{"arch": "ecapa_tdnn", "n_mels": 40, "num_classes": 4, "embedding_dim": 64, "depths": [14], "widths": [128], "am_softmax_margin": 0.1, "optimizer": "cautious_adamw", "learning_rate": 0.0016, "gradient_noise": 0.3, "final_lr_fraction": 0.01}
Rows from block 4, named by matrix and row number. Each number is 128 + 24 x the weight over its row's rms, rounded and kept within 0 to 255. All counts start at 0. Numbers have three digits each. After the name is the row's rms in percent of the matrix's.
# c30: last pointwise conv (model.blocks.4.c3.0.weight, 128x128x1), inputs 0-42
c30.0 096:127147133114113162083121128134116150112116122122119115122080128149148157138168152151154109137149174137156102100154131151177136161
c30.1 092:119099145101157083133097105142119126146108112083155100133155132161137183145128132139100187099111137166198154167135142112115145107
c30.2 108:151165160168093151133120170141125154155118134137142128134104164098178162131150148130125081140132097154163100122129122135109139172
c30.3 089:138113141104129183110109116115125094170156068115132121155131104151120097149123149103140123114133128127110120127142095097108145151
c30.4 094:112148127142135158114112118132138110120106154104122109111143136086105144115111093123117112112164122122152102081170143117096142126
c30.5 107:128122093154173142148104139136114130101185133122121117099126181128115135125147106124116105161122142128128137164108107144148148133
c30.6 101:121155139123204128116132123147162133118109105155142138103145180088159152163133104168135138109121107131113109141128157132120116094
c30.7 097:146119163138114136157105148132150126134122085150116123128136144112071185137090146137135166102136176154139180098117136173139133148
c30.8 100:104146159099091147139115173121137128159076089163100121147079140134136185127138100146103121139116123134157130103106121117127136133
c30.9 105:146154099109145135156149146108146133109156157138123151130128157106132132154148142146153154150110122140150099119133112140122139136
c30.10 095:144123150122152089115109149140147155125130160163115130161139160129081151144098114115154136124120125164138138192133137149141141099
c30.11 093:112140131156126118113131136130134091150105112096141124108159114121163134156150116142103158153135141130118125107111117118091153167
c30.12 109:142126087132161100163149139166105087123111105080091119158148126110105120158093137105145122141098102096119158102120116138109141141
c30.13 096:132130101123152131132117116107112123147143134109128114135157103122150096155082119143130122130131164095099137101090132126130100149
c30.14 101:138188150164086081145172118149115115148107104123150106122098122166145155109118117130175137096159151120139142106115113141098124153
c30.15 111:116103145135135164116091160133151146137144111101142135129097122119106133139139147115118121104085176084145181148063137093161151171
c30.16 101:142157135137137094157139118137106098128138139117139132091132152155133150129118099117146095172121123126114171114153107118095147083
c30.17 104:104137107130129163083110119143120117119100114186124088152140151103089138136135089113136163123144134105154130147149142145095122136
c30.18 107:078154103150121174144135100153151076163132128103148099117134123102126135136140107123126130180147127097141104135118126134136114118
c30.19 101:157101142146111148143061098097162113092115148121126130126139097152133095157132081152092128120131138141133094141144100147114091091
c30.20 097:147082119113129172096138131128146103108137130096140096126110144093119116116154092181135146150124157126126145111148108117153117141
c30.21 093:116130102136116153109126106131146114133156105071105132101137157125115100159133123097144090141127161140116166153133072133142167118
c30.22 105:149139072117136149094119132116148133114135158124158099137098147124145120165161148175149100111100128127182156122086129178126180166
c30.23 086:128122168146128107059127136111095114127139124137130108087122113132117106123142112169136146180085116129114119117112168120132157109
c30.24 106:103083125165091128120127108154174120153150137100079135134127110130089121117138114145116124097109135133126134085082182127122121145
c30.25 103:164122109160124161123104150140137108179106157131140126168103104145107122182177144138164146130132130080144144068171156119147151117
c30.26 102:142131143097141082141122108127123105147131128151096136087170112137101148137149140120097138149139094153107139082148069186146113150
c30.27 102:105106160142158122127146164142107127176148096124114103116117130133164148149103129159152120145175160178095146113158184138117130180
c30.28 103:121125183176151098172151143092147133104121146111167133108144123105155116117176091134130163127145124164100113087119172119109134156
c30.29 094:122162156154141122111160119103144130131151104151146123167180129128139116133109139143120142124163167125091128123169137082115137124
c30.30 100:113103146109150108138122129158137125187135163098106085158165158110159141113114110096129124140145064176176143145117155178124087133
c30.31 096:105133119117142122188145125089133125141132166106138111119152120144168100148146095147124182146154119127189119104120156080135133167
c30.32 108:105153091085140127113170109121123153132148094114136122156135131120099131084100094132121117144160144112166149138155085126151132107
c30.33 096:130093121097089113127120102165098147081156156117107147109106176150150140122142119107121102102100128120093119105138119123128124148
c30.34 101:154143128105135099127156093131157144157132122138120114083142091088135116103130128131120127111112114068137103112138157143119092126
c30.35 098:178127100124140139184144140122166136107111097139121127139136104172146147167114143145088182184115129208132160110141102107100125138
c30.36 098:142144144089129107101123097115139108165142148103135116113176140161161187150122130124139146096078150156138110134074111113117127151
c30.37 101:123125138119160149163117125114126149116158122108148087083145133132096099140105101135166138127147133133106116171106185106138152129
c30.38 095:106145140164130108135115133121145141155146151103060128094130132125164137124130136135113140152164099110133095142123160143071089142
c30.39 099:121157136148110097163096186140155156141122173125152139132128094129120162111111120152117112088117166149113113124151131122125130129
c30.40 105:128123085164095134164142125169113142171116096129130120110119093118115137099134107144105152132107143117085101139161116074153168103
c30.41 099:115157098117157141119159143134115072145124135118156127136114129135116142128100123155117126112147186111106164142124052143142145096
c30.42 098:155094110139165158130138145131100139151101154135119124141147097112102124105125130100083155176136152127153143141165123136133113120
c30.43 105:111125151168112121126101116122112125075163142153124138109115144139101114087120133154169162128135148125145124162110106158068121128
c30.44 094:129127135113175177173096097141185097117112129130163135104112117081130136074136123137141113142129140136114113100161114128127134124
c30.45 105:137115096154163193136117132105102151092150156107101130138155143152122121103114086098110130159153098165147118125146138124080117152
c30.46 082:220081110144121116141149144111174115112104134086094113140122142128095112128148143116126124159117156097155088116123106132167128142
c30.47 105:141152106140140102151155124123156108128156113128124101116153137149101178124155147153094158166077139112129114112083131124113113120
c30.48 095:136172084135132152126124107115123099130149143146140150106146118139111109130127122085155149118123115117109114088130117127109117138
c30.49 110:142125118102139113159175109150109123156148113144058109105156105124133137116112136105140167130123120103152169146129132159148134186
c30.50 093:152095115056101136152158092156148102105172111127149123112119090149149100129138147162116149139159149106102103116114105091132069161
c30.51 095:132154135150101111111119105115137172157134075100152117130145117134177177145175161129143141123149093124143132101094125123142134097
c30.52 099:127093135121146108188187100132134136121130110152144129108130120124125178132118134113121117125148146140111074146099136098104118147
c30.53 093:118078170117161115143139135151127114124075111116151118132164124132121149150111116108132132164155101135149126166101130169116117143
c30.54 105:158165153120129129111163156175108146124107098144144116116092149158102152135148141082126139096064109158125146152128096117131156130
c30.55 107:119118159116125129095144147159147136106186152152191127118141160141089134096122096129169137116158124133090148145116109119144110116
c30.56 100:150135113124161135133139078149118073158114168111132115115181141138137111129104135103114134152129134111148156138164174155139167091
c30.57 097:146130150124147126131118117139117148132114125103184094121162146092177155158133133139097157124093151113123110119133152161172079110
c30.58 088:162141151122093132120139124122122136146144131098154141120159132133136160142130177141112107185123172115128138127111103132143118135
c30.59 097:149127138108132136126149161173154109087101134130169135149115170134100120157136110134099090126110103120158119131123088060112132110
c30.60 111:155098136145088125135112134144114131135127096117117130157109155160094148117096105097164146154180111160121136144155140121141154133
c30.61 108:116131105141126136125103138083097126144107149110093157147126093131141138148123143161124113159159111110163154107121131169095140135
c30.62 100:161143138087154075132115150114166119107129123126149144161136109102174141155137131149136079109108138146135126152100135104162135121
c30.63 097:149125116104139151170129167116108162143171144134147169147123118103085117153097081116156156156130157136113141139139086107116196154
c30.64 095:141135144151131174112150114112118147157115101137125125156079132178070137084108135131144138146107118142120129157128161094113113102
c30.65 107:093130111127130155122109095103122096153126189147160155140140149107132123129118121145147097118089094137144113136139092128128170125
c30.66 096:130122156131133116157124121160141153170120117166159110112158121124076178134098136117127085100138069147127151101092137180139133180
c30.67 098:118089125131112133142163128142167093108128122140129131179167139169114128101152109151138146150112123144122120138127119139128066124
c30.68 105:135122151153143089111148133147147084095133146121157136161109156135156145141160138142126157168097128161155128105079110092156085136
c30.69 102:126146180131093082161139155156139116159076150094120077124133099151110130158148107187126143098153130147127129115112122117110148113
c30.70 098:108180120129140163148129111126135139105139112109168126140103125109093118135128122111111090135126112165189100151151149090118130109
c30.71 095:159144044111134152110120133126087137105165119117136137134139192123144103106120138134127121077101079111118144109166157138143113092
c30.72 100:112146088124098114100104109143092160103136144126094126149105102122130112129104131149111095102094172113158112152118128147136144123
c30.73 094:170099136125104133100130134143143129105102078139148108132134168151125131109127153140119139143125121120134142102139126162090091109
c30.74 106:131149141106087132106085113124139113140099094133100118127123140119123121101117125151139128117133147094122124151137133122117169111
c30.75 097:101153112157073115096103121131132147074143159127098095149096118113106128143122153153138143130119137129130155113174105158138085105
c30.76 111:136148108123144107141098141081163124118136152131093145143158096147105155104144136119122133170131119118101094135099150125123142131
c30.77 101:119101154136132085128161096104155126159122109158145120129093134149145125155119126131134126124151152105112084126127141092149172144
c30.78 105:093059117158102113063153122131116143124149072174125113102137124132085108119128123135134138142148108112134143148142097161125139093
c30.79 098:146153133150159118133142115166138086119112143110144162158131142124133136083128188115128084104139117136092117124165125159106129100
c30.80 109:106129105097139090144110119157147124097112069139126158137125151110111165140107119134138163138122067160150159093117126145124129150
c30.81 105:121187112103137162113130146125150096121110130106129120126159079090176134122124103130145181135136156114142144088148153139091117144
c30.82 096:121140110092121143153154148151095101125121113134102095115116148130080114162134155094138138162117145133139148183142127134129137118
c30.83 098:137186115119150144108137155118157122111101116149125112106138146138113113119108143146137108137134113160136127128119178146146111133
c30.84 103:165111154140111150114125146107140127154081090142152160130132151138131116129153146128151095116119130115169126169130163136108134128
c30.85 108:134119146143150069143144151124137139144149095126128111149126130155153124106135126113136135138142112097131115120119136138112127127
c30.86 087:119107197115156113161150137115093118159127101123115125163103141155144202092115131112182126123155139117159136123147146124114096142
c30.87 114:111075119153093121107128121134131123121154097143119160110178143144118141113123122126166123157134136115150149075141120117171129123
c30.88 096:156084121139199157129102109174132122133087159106122095112106152130120138115159173124108108124098138136153144100120106130143152166
c30.89 103:098148152130119092120175142146095158141126161121179113144125157139100111131096141092114106119104166155147112090125130153131127083
c30.90 099:091119141151125127185179124108141168087133157079114122113155157120132116119163157132150129145076152088130145168108136117117173128
c30.91 098:128142139080124134119129118166125102174145099138119131170131135155078129131135174113110147118126136135102126196111133121137139117
c30.92 100:133123121083133124162148130103134124119183148106166150112110095177140140155101165153099138153093148092156128146152146159148137114
c30.93 097:133155132087122114115133107157188073131128143128116113101102151100120147171174092129121120163103120123128118103111125164142103160
c30.94 106:111138163133146093086133165133138107135111072122109138114137121132126183154118116114146154154121107158113131132124087141137126127
c30.95 101:122116117124146170127135122131110106153164110083135136073105135086101119152134099080132134135164151102126140178131106119107114162
c30.96 102:129100124087109111116109142106123148126117140134131080124123128170161124148118153098089136154111115164108135169110120138123143093
c30.97 101:152098095129177138152111108150155104141121132120151139107127124140164167127149136166097143132107121144134157145141052207104132109
c30.98 097:122113165161114111120134099135145105150131159139117090150098137155104102156128139132126098136111099139132103143153106114087159100
c30.99 096:119129094121179175112121110135154127156140157105067119091105167130090108116117174147128120133093132102151149154159157171150140102
c30.100 105:152085151087175118116127118134089112123149164133122145145104160166077136119116170117130068144101109139162128147092133126128145174
c30.101 104:095088131121157112110058118182114137084152124134147166124085112155149128150127146142168152161153097151131111117138147097101154091
c30.102 098:158111151138131103137096088143136115104113077133149190176115115144122142133148180152090124176128130121107136124120102094183138138
c30.103 103:123137131158112166202132169139087145185185133127112121159141153135108118097090141126100118123193150138107140125114140104162095127
c30.104 101:103150132130111153116112148125159158120168132085146153115092134143134140088122113111155169140170149074161124110120140116158098120
c30.105 097:148141124112137152110129142097120134085152148148124125116112156116085168157151097164112097138124139149096144147165105126187139110
c30.106 103:128127109150106156099089135133118106158163131146139137113106169155111099143128114134142120137143152144122132104088146086126154074
c30.107 085:188134113146126123144110105160129116096138138113149119111119129126107178136137131121166155151102136116121143109096093173135106099
c30.108 106:135110132128116118126168138136103130100142160130159076134157113172123172151076118175152164163101095111142133158173138158127142090
c30.109 088:128131128131092110105102152124132154119148126127118160116164139103162146110122099140169174173120118117128113178098094181136151119
c30.110 091:151150096104096125135120129134136123156159129145161119128150130132092129112097128119166150097128109127156150091161143147144102124
c30.111 099:105097142118137144131132123168125130110134148137132139151146140157130149181123146119096107082117113155119118131112166139123136147
c30.112 103:121134132155137125177145132098149127113149119137130103105128130161085120135099100126115077140132114106157111135124106127120187108
c30.113 108:138187116116128169090145145153118077131156129127104100127103138124130167156127133135123099124124120125132155143122121114136113131
c30.114 094:131102083143148156108114116123103139147158127127122124148118138146119117095129108155162169127099147123113121160128118133146083136
c30.115 106:082099121148143154131123141105129167107150138127131116115115154171142141105124151117164165110134148095078114094105127126157166163
c30.116 096:137118137123119098127122143097120092094163126140100130091044108115117117126144133126142140113132159149118138147108155146154123217
c30.117 107:123101101144147135140146104131145157122109168148129121155086145112185121117118112135141083118093109087154194117140155149149142137
c30.118 099:109153116128112124100112086116126093095164155128170131160147150096149143157130151122134126193156112147140129136108108120140182127
c30.119 104:136133162113115115186139129161158144118154117118039116098122129176153128125082142117143130089142162174139149111151129147140114140
c30.120 083:106193153139145122113118151088116124115154095135116118124127113106108187154111137155100137131091113112116080151125150133131136084
c30.121 109:117127123101124141123103153118146135094153119131159128142153113113144146108136125106117170144134131152121100131086111108103110165
c30.122 096:106108089103110111121157131099154110143143124150116152105164128156155145112082153186128136102116143094147127113142102143122172110
c30.123 093:143086152112131145130108130161146128161077120116114116108073105147100136093158114107140140160116116094100143155130104127087165144
c30.124 105:162111135154076124096192160119132138103126079129128140097077118119119128137133101152111133150119138141127091149147114089113148157
c30.125 102:158146178159139145156103158120103142129130110115127148117126129086127140145106179166117114162147133122098114095144149131180120116
c30.126 095:100128143152146109127161152123124154108112138138148140163093130135106119126090132049128103105113144113144121103092152119090159100
c30.127 092:081145148169125112114112158141088133136127177118159139147159136131086161157105108159104117118127097152105114154101111107130138105